Weights of a small contrastive image-text model: encoder norm layernorm.
Rows from block 2 of the image encoder of a small contrastive image-text model, named by matrix and row number. Rows with one number belong to one neuron. Each number is 500 + 25 x the weight over its row's rms, rounded and kept within 0 to 999. All counts start at 0. Numbers have three digits each. After the name is the row's rms in percent of the matrix's.
Before each neuron's rows are labels from the 100 images, of 14848, where the neuron reaches its highest value: "lies over" is the class under the peak. Only what is clearly more common there than usual is listed. The data: larger renderings of crowded toy scenes.
# fc1: MLP up (encoder.blocks.2.mlp.fc1.weight, 640x160), inputs 0-159
# fc2: MLP down (encoder.blocks.2.mlp.fc2.weight, 160x640, transposed), outputs 0-159

lies over: tree
fc1.237 125:452495492534487495520494480485502485453510534583528512520491510520532496471502495491441491537518521551517512515498512511496485490533484485463482513487496504506500514427475522517482470475497501490525519490438504502544549544475488492474520528511512475527466474514483495479507492485497505507480481536515501496472490476512497458521483544496537470518502479511497485490488530457475467465525530525503490465497527483489445525510474449488500525441508480475482489543473491479524483520507482
fc2.237 118:558505488474516503549454471495499463499494501527505512512520558473461498511528484521501476508506478479521499512500516492492485536505550465474481505466472485511503525501523471520543505527460524506501477514513492533484522473508528503482471496467536517481469565524515497487518491496511512498482493410509499478541506459510471506479514457486502533504484530521489481526567498519487533498482520502518481449493491519472481502489459470486469503525488511492503465457513483506545527457513534

lies over: pine
fc1.104 133:474525470456493501514519488520482529491526506564508474515504459554495487515492478486497497521510516490485530469538487493503491511529500507490477513450439475555502476516510487478520473473579505507537498500493539505522527584505487498473474462458484487495481497506465508474536480447464476509527506519487528492475516475521518502496509515490506521521525514446496464473528500522470470539490475503469500466497495535511469510490525480508493512485503522524473471520499468487532506510482539
fc2.104 122:493465466503467488484506470514558484526450523517524516476467488491452471480560474487509489500447493515475512517491497531505483520479490462464548519516543526454510496501522468487503537512488501527489477549526484501498493477478486518462541489512498476509510500511509500532478545522526507518459486494490481503481533491535498543519512490524493491540517531467531526506508455463533550495501502475522516468519530516491475519483474508505481493491467489434507517539512504507435469497506512

lies over: snowman
fc1.40 088:489563527500524490487517489560524467479508510523449505534533481523490527510508475473528484506499497507511456506529487496470483471491497467483479487487512492532540489538515500485484492496534472516494477527486535497446531503467484491515493452487503511507514464489493504558514520498512513490539485564452526521482525421486536536496491493502503521523468516514470494484522516495509520511491505478487503484467459500509480487480529500469474469472515512506464465468516491499466464456525560
fc2.40 079:484512481500508461501498504459504471463452495486528539473469468560519494471534496521540470523484525496463460499507526559458479514497480456480473534527498503507536500532523475514489515504497513552495460508531484497438480491476502493483538472491464502467526519461493518501480492498483503496493498491479522476563508495491516514511526515504520485494524541494535483465463481478506490491514513500583573477507495518471524521474492484503504508476508505489512505531497475527519508541490513

lies over: trophy; ice cream
fc1.448 118:513467527437490491522477505531456463504488531574510517495480570496518512447515479476521522501526517517518507526460521514513489518551513515527488463509497490480518477468474565511513459499519473489523462495490516492477527506506545512464509514473482491485524498483488529487481524513505498504486485497481524538492508506512518474477530479508487463465464537500484473509495452473504493482468505499510493500530503491488509570498512491490488578511508536545478478508470479520523485529506502
fc2.448 106:509516508506476483499474459503512546523520497513514544500481535493455500523483498526495510496503448513478513487497517535515512532492475488494492502506491483481473481495504428497537456472502552441503489497548452569559517497520466488512526474524473496488531493509513483528498480492494501534511532473528467492474492517498457504495499470519523503541466488486489527505508523468500508501522499520500499459485525484523450566497425516493469511516468514469475506517506492507511546512503495

lies over: teapot
fc1.89 117:482502539526489515512474485493504495472499502537468517502498471480452507531468540467521494481463518500505503493549511516516528492527505487500549487505502570545520530437497493519515499526482515474449512511495481518549551483462527501570476487471551516501519493513468508482493500472483503429511526507485500524536512468519487437496475492540477483494481486515469525555521502489507513495473497489493480508530510477521490500531462471530505540514502492492491464502477502523512525487501497
fc2.89 116:517538487505449471476543505499517571517538519470496512502535559485517510487483520517501521481517455486509531514482504519462481462511501538492436498497482460482492503504469500500553503503506485524515507501508517504494485506498498525526486483445498519466468524485506508501485503484501487481493490488498503525447507530520523543502463537467507512497479487451499500478506522476505519506466524458512519521524499491530503518494541489426458510518510458533525548527493482463512457512466545

lies over: pine
fc1.358 105:455468531474492460498518533534538515491509541508480480535480506491498560518500456493490477496536519502486531509543474504497498467485537433500467515481526549492529506509497526474466461469479507521570515481487508492522504508502501516471504513496563507469495480485481474493508426489516502508476493472496505546466480445488485531496542497490488481508504504506516487520534455485504527500507485514467484504494512498489478488482509496516413526473495501483485505505479488501502525482458516
fc2.358 109:479505521527552512461473503478492497518502504498483515477518477525519522505518531529494509499465475462515481492466519477527438534479494490526509448503532524503500499444523500516491547485514510512429498482496483492509476511484504520455466465535492484523529503519487487563506539522505510489480469460515532489500513474512490498489535531522504469502497519474490508488450483516511493487565467494518550498514469549477485457505518521486537501497478481485484484549523556495469469501527512

lies over: pine
fc1.147 117:492491490481505464550544520486487525505514538525519471532502512550492504505497471510503526461509499492442535523514495514514518550485527487505479527494537511570521491472530482483531445502450483475501516529494510459551521520495512470452476524487512500514506478488488495511518456515511512481489512506475516455476474514525481490537489542516477486491441536484509498470513519478530492526517498503469492466550533514545477530496481499519460466475491494487491511527485465456527525515512498
fc2.147 111:504531528467484500470514500535474478528504517489508477491476509465494436522513555473556477480502471492487472541484473501495479492483523516481460484507558502441482550465484495510519513494512524539507517494475493473525512528458520526515482484541520478505491528517469514507537520521532477503491446500484506493519518468501448569502513533479475488547527479502473505509508470518471499523443527506543489538512465520492495502481465518489517515491501497492472499491515526512449490488501507

lies over: candle
fc1.119 068:483490488513457475526543498506518522464491530481540490495503476548450475488553463514517495533511537505472549465504519521503482543527477498468492478497527485503493505525479513504465494549434530448474516524521461469536548497483523489527504519509513510491538504497501507527509493460527476476490509492497521491501535449473475518496495496542487487477483511502532504494509556514530488460475521464491517486524473506485515473481504506536493434485515482492515466511480490442505518495475500
fc2.119 070:496504529476490531443457488459480527491512474501526515502534482534493508523496537483518479517491478463491486500486467522494512470529522511591462537502489483488490494510499522524471565497489530514490510524505504549452506516532510563529496498519476531544498491520532498499503493480505496495482490488481506503495506519475489524505477514531493529504484501521502523481504479520437538564541456489491493419511470480488507484468486473499518493506480491486466490519474500489468476505522471

lies over: flower
fc1.508 130:529513472483506488446514481495501498496486491476507475561482469516508525489491473482489510482482490527489503476500509501579496538515518497523507511508476527531466491515472504554508468493490509514483518518511505512498478566513510522509472467512546494505485507516512487493505500502487505517459502485483466526492518464516500476487577539516473511521562545458481450469518534472520476512444521512444513515494501509469468481492471494491511530521487494522464500532488474490439525537507488
fc2.508 117:486498543472502488542536520538492468534521496499511493474467494498485453465529537503477463502510503450456528500515504494497507528510532504461510506519516523498469478459489517494498500502474506480505521520454492511470493455569461481466488495506504477515529485556516502482512576522500510478505538480502496518508476525521526526486489507551477483434526498501519505492543534468460473481495500453466513520485531475515534527500550489487517504485486477525493513473530470503467508491510494

lies over: pine
fc1.364 110:503481513507493476503558513548471533487547485489507448504517509536486520473491488489464514492501460514472504492537520534460494534545509525486554510436498505505566467507510541464504506503485521499501499521498547452521481473510511476488454509494522523463512510525494510504474492546525501504512483456511498478506512452525514521487466523503533465530473506512493532498489501530516471437558493496490491468465505519508468471504516470484457502502466507509491513519483478478519477521508487
fc2.364 106:489517511502487542505498541451486482524503508463467465526456476417499476504494448513550516507500522435476490517473523501485517529503548476495495460498518499497499527518486513527490537510493504505501490514526505496509504485468506530495511522477524474510507505475513453511509487440517513537505509580547489460498509492517480557488541491496507499513541489494506508487506493524469495509468509524521484526529479467488533508501460497497491469524477472454492527523553499474466484506491497

lies over: arch
fc1.346 128:526546513475489467489495493488472521501491486579490477527505492514513541476458531474524500463524535525499461504496500530492458485445504477502513460453518491478436491458516504491517505449470479544496499512508501508508517512494507480496496471495501471504474513501491502477494502548510466505516519474521526485467491493545475514511479517474495511530505466528551480543496472509511499485538492446535521492482530528476492531503505491498531536529467535443506498518479496451507453496519515
fc2.346 115:505504534484503492525508485524517486489508495478484481462517480465542495550483513468463530500514518468528525510518476479489480490512537486540507547499505485476570505500517527444454440502462447486494497519520490459473472520505488508507489528490534521491485472548493473499528489498534500495520482520484503475512507550449522501512485495464536442525539497507475494441542498512523473485509516524467505504497508478529475496536485476522503541502505504542502499463493506525461484507483535

lies over: flower
fc1.169 088:495512469483519512520486496472485490511478461512478473511510532509530524506523551446509495524483502500480499489491504508428489513478539473494509460489502453492499510504527522486493527528526490490466495486534466515473493521525501486477512505502524503586448502522471508513469497496495521483494529464522475522506465495520512505537454467481477500488516502498500532488522458475540482554482528488513483492468505513447450516492461517495470421468522498496459516509464527527524490492483508
fc2.169 090:517535514526494515533510525482501518513475530473509489494532511546471468498469547427521473496506539508529521460499504512500523527533454511511493521535490507537497501483471527498513497478484517493510472547486489458483464433494547464522522523512486455487498518493517522507464508479483491469511482497488520517554514510515505498506499492546516501470498460510510505463500504489495454515522448468532499487477510490498537460467548512497514467487475534543503475462510446498470521484522512

lies over: tree
fc1.454 092:554485503515509526527474527522511500514492476508488481519496524476482483466475481490467514473465485503478495490523530489506518511544518512517524541521467507529527487463476555490474438466466482481533521517540459509514549493528501458521494504490523500508540481542528475480522527496506505518496517493542511449466519504469510516464521476458506487517468469485466465484522505476473493473506511504526501465492504524550507485492556465514479518463515505462496520514498485491472507469458561
fc2.454 083:487528500451459492510472456498461537521515499538480483491507485539520456521493488496539489485527521463508490518526475552481427506467514483470522507529530487488512521511519447485514532476548513486473527482453531526513493479507511513497500502497480478504457511442500520542526504493485471477466536484505474504524485497503473520546488546476516535520547539513483515522497528470515488522530516495509516488489500501519531530494496497454488443520488501485458531493490481481490489494483458

lies over: arch
fc1.107 086:507518522478487516513515460525467492494524522475494532481467552481526504495487509499560516516527527491471533462486479508502451491538496501507506471521508522484524499498491513503507472477481505544466509542488481493532503506477505503504499518468516463449505490499497518462468497550482494488550485447474496541501505520503537501482485548533505504546507502518476484475520505483481483526478471541507475487504501500491569470481459491504528559513501484583474514484523474488550521485519487
fc2.107 088:473543457506509508493514545514523482486476482559504498522481423493523511504495517508484519557474490503491529489537507510498544489454489510503506469519491470506461501486470501449506466526525488467526469506461551487504517528473472492500524448491509549541502507508540487537500506490503528509511531552477486511472465518500501493499461465481535502510487495515489479474502537535506472541494494493488501461486531522501479530482504528490472489464482471514496481537489549502493449521531511

lies over: flower
fc1.326 105:519502544527524485503513498470452454477449504553503483484481548503503513493515459485470489499502548505525482531494516507523514542528524518469510498486482500511512489473473543499499512563456494475496453503489503500510526538526495483502526519498554514539510488508495517511504520570527500525469509511505455517517473494509475510487487500513508507484477531471488502475519470461495497481464544510498467474476484473448463512505511494502463483478492543451481475556505540470493517514486463
fc2.326 096:512515509495497488555519488497474489498532517473508487482552532522468487518552479512496467475533510483496531513453473533531510510499509510495509464510501504512467500462507495498504524479495489501496478547549562507491496510496503485542483471476521461472519503498483475520500496459498492531517502487499517490508461518513484501549461482524465552468500510516501511551486468523488480525463520478523508462529489470561491507465509532474468521459444493517490462481503455446526495468517526

lies over: rocket
fc1.158 098:487498484502461503504505478524509530492479526510516505507457516498490500477559511516506516485521519471486523506471468523511454509510489496469496488478510499474546513502535502491498545444507519490534525490495500482515493498451512497506507534489543480491497527529511511519493494454525470481460543442465540515500540494525475497498491506462474520517503516482520489531542539503477517436506515488507528503484461526471494472514501502537439443446528464508494509465469494492500487462540553
fc2.158 111:481553476501549538472497502501513469510490473496495480541502513503492517514522504481506505513483500492490482437540527479511512430456466498550539534504485506485467494521480504501481529496490478486486534523496529502509496495477516522483475496562493512509520475526459456522482501523524511480482479538516535476489485521466506493536519523463548520473501508481486513499432429498491509536528501507495461500511546476505477487526476472475502489498464495486509510509537509533483460534545489

lies over: arch
fc1.98 108:508531527510507491548498491534468537475520484492487491495488493529504515533457524507493479492519546495526482451504473522500505528463559478505509461498464504530432484538512475509516476444510512517524493513507524513487534443488519531536495508502482496518453505489519515508504500472484476492492492489519536521506541531472510504523490528487497512490498484521516472490487529517478514430528496491506480514554526492485462515505558499463540534503523518425480507536521504491531501484475481
fc2.98 123:494468511528518495457539479454482480457507491499495498501506512483521482504542491514454489519496485448491518530504520490510524511481477510544544526496471447511491460490532488522487471477466481514497519531519499478494514553562526519510519480460487514500475487531473474514511509499500486499512469454500540519511524514493510482487517504493535502485496500524456506447530528508547447532497479519416500507480478497560495502541464490501439513511489479530517504498518514512516513528494506

lies over: tree
fc1.267 096:505528483517483524530503503499458490445486574546495485518504503498486533473476474485463493545487532506524526522516445521504480500528487529507512502493450501535536515462518504492472465493533484480558509507436485503534557540499506479492496510487520545504522488530489504484501500501536474472489503541490506440481494495483503523519469489503509465500472514465480481478517510470486513494500495520487463470515465492484482510499492482482479549419507503507477512539487500499487496527517538
fc2.267 089:568483524522451468500525528510470462492504500480490533491509539545462466521512505540481498496491487512504525504470499501494499529479505462454493453495518533474471543502459453524514544477525504515499500515507544485510500494462485512508467492523521480467485501503492488579508483523497487517515495436499521483520509486508466493496479485554488515469510513512530532545518465466524506504475507498535527509478525542495484509519467503504496512500450469494482482512513485476518526453448493

lies over: bottle; rocket
fc1.276 065:474429491489491488535499534538502511509508514494508529482534487465511491472487503518515535510513521520541519530529509534477499527512516506509473514547507484467492522487512489509497474513452492473487486478496498526508474516487455512530462529471501512458470501508549519514497449445486511465491509466469507522462496528504480487473500471490467486534503492502453496504514520454542502531443560480496502500507526506451506523499567525523498492506507474555496538536475524500485490513480482
fc2.276 060:458550484498531492506527464499520512516455538489460491499470480501496536504507519474435501492446501542483520492477519523552505462481497485525507497484528476481512486531490470531495530480539521518490537499522483492502482487525484469543523494552491546527553484481464500494496530508501462449482502437508505485534511502469499506523486505474497495547479513491519514543511501501470513473489479470519457476472521536521490517470475472515520496459529508499517493487508520508504489520564517

lies over: barrel
fc1.520 098:499481495497460469496499527443497470488471485504528551490515515526489479544482519494458501469498495473493538492488478483510491438517534506512481490534516531515531547483459486509494537594521528519482476521476518534507523502493537475500487530498534499502491495516484498476480480518502448470506468482508485475527503506514497487506513476545506527501520504527519510518494492451505508496457532559535508487497463504514486517513516463525437522530510534506504538470456508500519486468514489
fc2.520 103:487504463490492502481488473491511556477502501460499497548464505449499502510476487548543494503537502504526510518491519464498450529482493483518527533492437511526515480499532501502541484490484479502498503479534534492505527474490500492503538492508545483516459523484498542499501485459496494520437522500496449510507511502474502519477472521475519480500513527500499500489485476545538551469496472437471485530520519489508477485522480499481519515501545497515530571488491491464482524554468478

lies over: barrel
fc1.536 103:488511521504477485466509477509457506514498516564502492507533488529511496502492497428496523548521516496470481496530522512480517535504518497473513528501465500528519483496510505526457450487478460500506501490520528488526542533504470466484475499477491484519485547493476464528504513502463489484510521515504454494550495468483533537451531490468504480492414471525457481514503455550506497538490497476531489482524492476476510486502527531490487501489501482531493467537484506540501485468478530
fc2.536 102:472464484501492469504459531493495499451458497536548541465453452525494497474439483515525500504498495502521537524478494529485502531525518511515493500478455475488536484512470481534505472529480523459494451486504469503505496490515506524475509503493468506524498492511489513509520497558506491496480470527508546511476521508496499535491557465520527541526517528517523462512464502492548534452512508485550515486508502517430526500510519482485507502473449512501500523522519466521483518511510511

lies over: candle
fc1.378 080:510458532518514499516512515511476548470498531521520490520481523480503548479518484482503489471535526497474473521511468531531512500522488493494532528480531503491541525520483529453485503485438457519503500513487504483527548477487481511496524493501537498464538523495500500482484485465484474505481507444476564535476507502495507557507518473409474509528464489524530527490529483496524492505473491487484543466459516505484486510506499483486472476464514474452510470484505460486472488493475499
fc2.378 082:476511518468483506506507511465527488548534482510474543530527465500497526504504488509470495497515516519491496448519510496474426521466481465529527492513486533478456493515480523521523554509506512516510526490511518466469454511495510514511467524543470463515527441520438493525516530479488556490522470502519499490546500506482485497490529512477541527476509484513480499485459514498459509497555512475526473479535485481485493500482504488436489497482485516480496511534488502497493458517540529

lies over: car
fc1.553 114:513493482509503500516504483522507527484477508504477501556471490514524504455519507498512458517545535484542510524513525516475487495479516539546475548479504491541480502543470508530456448451449516520506514522502511490455493511470505539548475505452479486504480468500522498476526501512541515472481488504475493472479518475488475478504479535542487515527521513508468441491538506531491479510558478516445494467481526514507477496517520501493534488475497514490503491466457550483513514488488494
fc2.553 114:475472447534478474499530479516494479464523481471530471466558514528515458522520527494500497504534508545500522487528486480473554522487471514514496526538460488490563532514539457499512488510458517448506453469480491449524500475520530515460506496481548507466506495511495511481510493515501528471467504546497499482487455526508499465506483491501499490497512513476509523497508498477531530505474466492518499481489537482484483511497475530527478531455521508504514543533509447518474518494528494

lies over: bottle
fc1.177 104:484498524490501436483485504529466521520543531505510522512479482501522515482494521522460534482503531517501502468503478523502424518523488503486481523494503480552545495495506515501500474470475458487430504506548501481522522534526499477509514511519495438527493503502522513519459484497536470492473498502483518485503526515494482486478495458487454509488502505495480501489495511463498516511454502505510507458448518517515548482486483486482521560534489476464531545488520554489438501517512488
fc2.177 102:532514465453507482532520514528490552509500439493506509450501466483499516511502488493533462471508480520479480504493530477494487467524484474502485466473530520483507520454519501497545504520539543528476543459555496446492506493519488455507501538517506528488530499511455506450525510509526488508561552514486477488509472525451476508522498526482486490487503480478448515513534518512504490488500478540467494530511509516509494509515479493503506511486557502472468478503490545503495525496546487

lies over: candle
fc1.372 093:499521494527503477497486481552473463514464563501476510497481531480505494510461482539513514508528532531525546511473457528503484522488468510485536504526475489477518503505531504462477480495554511511525493482440500483504497501492524498531540519453535509512498521499501529515500514521561509434470506484510473498509509507509515500509465504490493480518488494431486507504481481452498472495469467532499517489499451458464509503481531508517439516506504512528501485507527528515474542470485546
fc2.372 099:539496486538517557476513525477490450499486491463501508467530506504497486499529506539464482554457514477473502512517511529486523520477498473522521472496470450505480530504496513512473519523505521515462472528540539503494503539481488519507502476516500507474484453504469446526476476484506491511518508472495538464492524511516450501500482514471493474457476480521494512507501450459538488513517530537490504521504561503511511524519521483532505472498456501513463489536516525471573493468501483

lies over: snowman
fc1.290 118:513476504491521519460503511560443513465553507494473470506512457537507517514485487454491556520526482517492531488537503479485517530493502497524486515480471475502482485550535528499479480487500460482526489517496498475467527528503446522472533478513484474502505504476485474514546496525549468500501480523486436497466527523548491516493498507481493501486448456510507461512520485486468473492473509466547470508503499505504509511496539494495493500508495522473532457444500546509502502492488535
fc2.290 121:471492467497489524562524466493481498498485558503492463521497458492464463488521500454491474482441509525466467495484510500513505565502529531478516485525484517485494531518493484540524473512446506512521506510530511492481510483486473522550523520468478476499516501497519495486514503502479476465523492524513474536497535508523524472493495531502497514496481544464509536483490477505535509482538443462542527472469507480507540515521481502513489528477487513528502559468503546480489454507482476

lies over: flower
fc1.318 110:525529477492485512488481529523520549482468494518525466463493511506505507508546482447501512509493460496505522501469508505495508514464514513525464512495497498503480514516537483539509486472468503501478517452538467476510455562535511493571489529504524541566486509502488496491496546512488498528534495492515466532490506474503493489501470476477478524468509489459481493499544489461475500498446482507494490495450495480472467516512521493464494497506481490495434465570491521501500508479533512
fc2.318 109:471517518475514464484501519530534495480504492493488466478523472491479476494486504457499486485486539547455533499494489511513503521508532515452513517531502498481525525444496504453506532508511488456529507542453473501476459475532517464482529495488455459517513506525478513496461522522540533476499522519496513502490463558523502540519496472470502510494498500487458535532540529498512473481504481465501514502544496490512532487511550522531540519448451484521498501492502475491465519526487531

lies over: arch
fc1.374 124:534503485469533540537463541507485499497519502531470523492502520522521500501496485512489463538515482489507482527523502504511505513464542514505496511433494468520457495502484485497526507418464488481516481517521511483481481490477498491503477520499468492464520490459479489505470507536540511485520492466513492529536532440556487488483512549487516533481515500486474463479539476508488443488546489514499517453491468473514486499499503488470549542505496458473491471499468539505524528476502494
fc2.374 113:438504477516523498515524503481477485515506488538515502533475518485490513490526512476462537525473507489482494521536446468497535495471503527501496561514506519518533514490507508462510477507514452444493533525530497456547487493525430509493504468462506481469501469520473485547459515449493508523498521502477499456521492528507521476508480521464516510530549488504504521505499486508535517493547476496464505477507533463496478540510447499527485500478483484513487496482539520509524476511530521

lies over: flower
fc1.102 109:485494499512497510505444497479527484480465455554489517500503555482570518514475473514491521537498533505523474502486483485475515504490499471507537506493482524505518531480501549525509474511525492497524503498517502483478484521491489502489482510504551530562502494485531454504524533514510491525443490454453450535501485485484437482511529504511510549491492487482537506460518471531503498484469474527516504525521510501459464508518478469505516485526486496489495469470488548518466509490471453
fc2.102 105:499519478528516521569524512508466479489490514492521470518509495523496496474472515473513496540538478508494480483458498501530548518473504473501488527513451545511503505493487539513513471503499527515521517569501548498487516476479487511494493531498476453500481511479477510522523529449422491489506486504513515446510484505504526476468512502508511547493502482494518515497503487516420478505496502465509527499539512488509517456440532505480510493426504501532505518506499492479451496478511494

lies over: house
fc1.445 102:469529543463509495497488523496491550513515479537478510491533514505511494501498538488461484449516519474531499520553498537533505517508486476529467441477458514445500511459544477494515483521521456494530480488522524489507532407516510511500467499460513516490466482449489527517489484520490513494485542509497484484506486516486461469524498512469514530511510522547505501534480485504534510489542486498492513491527546500469463523488481490509509483472479524511529490482482536519514500478466477
fc2.445 111:454561533472545521500503483484490480487494489500486479483495514505552511488452468514460499518475553511541528494471515473518489491520531540492529494493512492509497493542474485532484496463506479471521501537521494461479486518510573507502492505511459504509475515493522483472480488534488519497466480541516481486473543551542493459469522501459507507507448482519527499519520499500511513499465511533480461522489503475535457508503519485503523475507525482546515487484524428490525504509491522

lies over: bottle
fc1.172 121:512475535470502482516553515525485529479535543495512514549492516517505486460487487516447485493492507548482497501496525546478514517514493497520509546551527488535575488502492487487484475547475452488471505458522500445514499460527479499499498503513519461537485495496481480497484496503497446509478500493501536489496504523505510518516511492479466450529463488483516520485495529478548510510482500523460481500499550516536497495477472488495478478491503497448540513516538447508484514504460475
fc2.172 110:522528536457496487465527475510486493591532462491511510471493481482519503549517470481505512502521512471487470525496487523481479496467508483555514499500561508497476528479530524494491491469516522517503518511502487482509499529521464489492461495534474487470538518508508519474546487492477490479498509483512505496541509468501457478458513535457474508528452493522438480501514540516505482508451520497545464530552457493471525498499483507491480498489499529497525526505517537496488495495453510

lies over: flower
fc1.86 073:484502498505525500455491475487543490471528482526509564521495533458533511510503457461497485524519485496433542489522507506535513469509521495522549469524508542512465532494505494505483491479510503521459499519497508496535503509458490527506453479473535482495486513461493497465511483528526532469489498463469501511521525502502495494472529476472459460505501475464531508502520476505468512508474511551521483537532518495486506544480503485498526506496490495539525502456509425500508557487480473
fc2.86 086:507527539537474513510516531535476542522496497489500482507484485554510520463503492514487505508477515542554530467488494463462533523513491493516540491520494446473510518464466503462445478559488484489546509520512485523486524502526531487503508522501538488528473494487514518520527479471504500515502505491533529518445509481532488514488495505526466543517466510489514489466465457487501507469502478446504535501470486475507535497490519494459484510484476490541473524476466543492486479448522490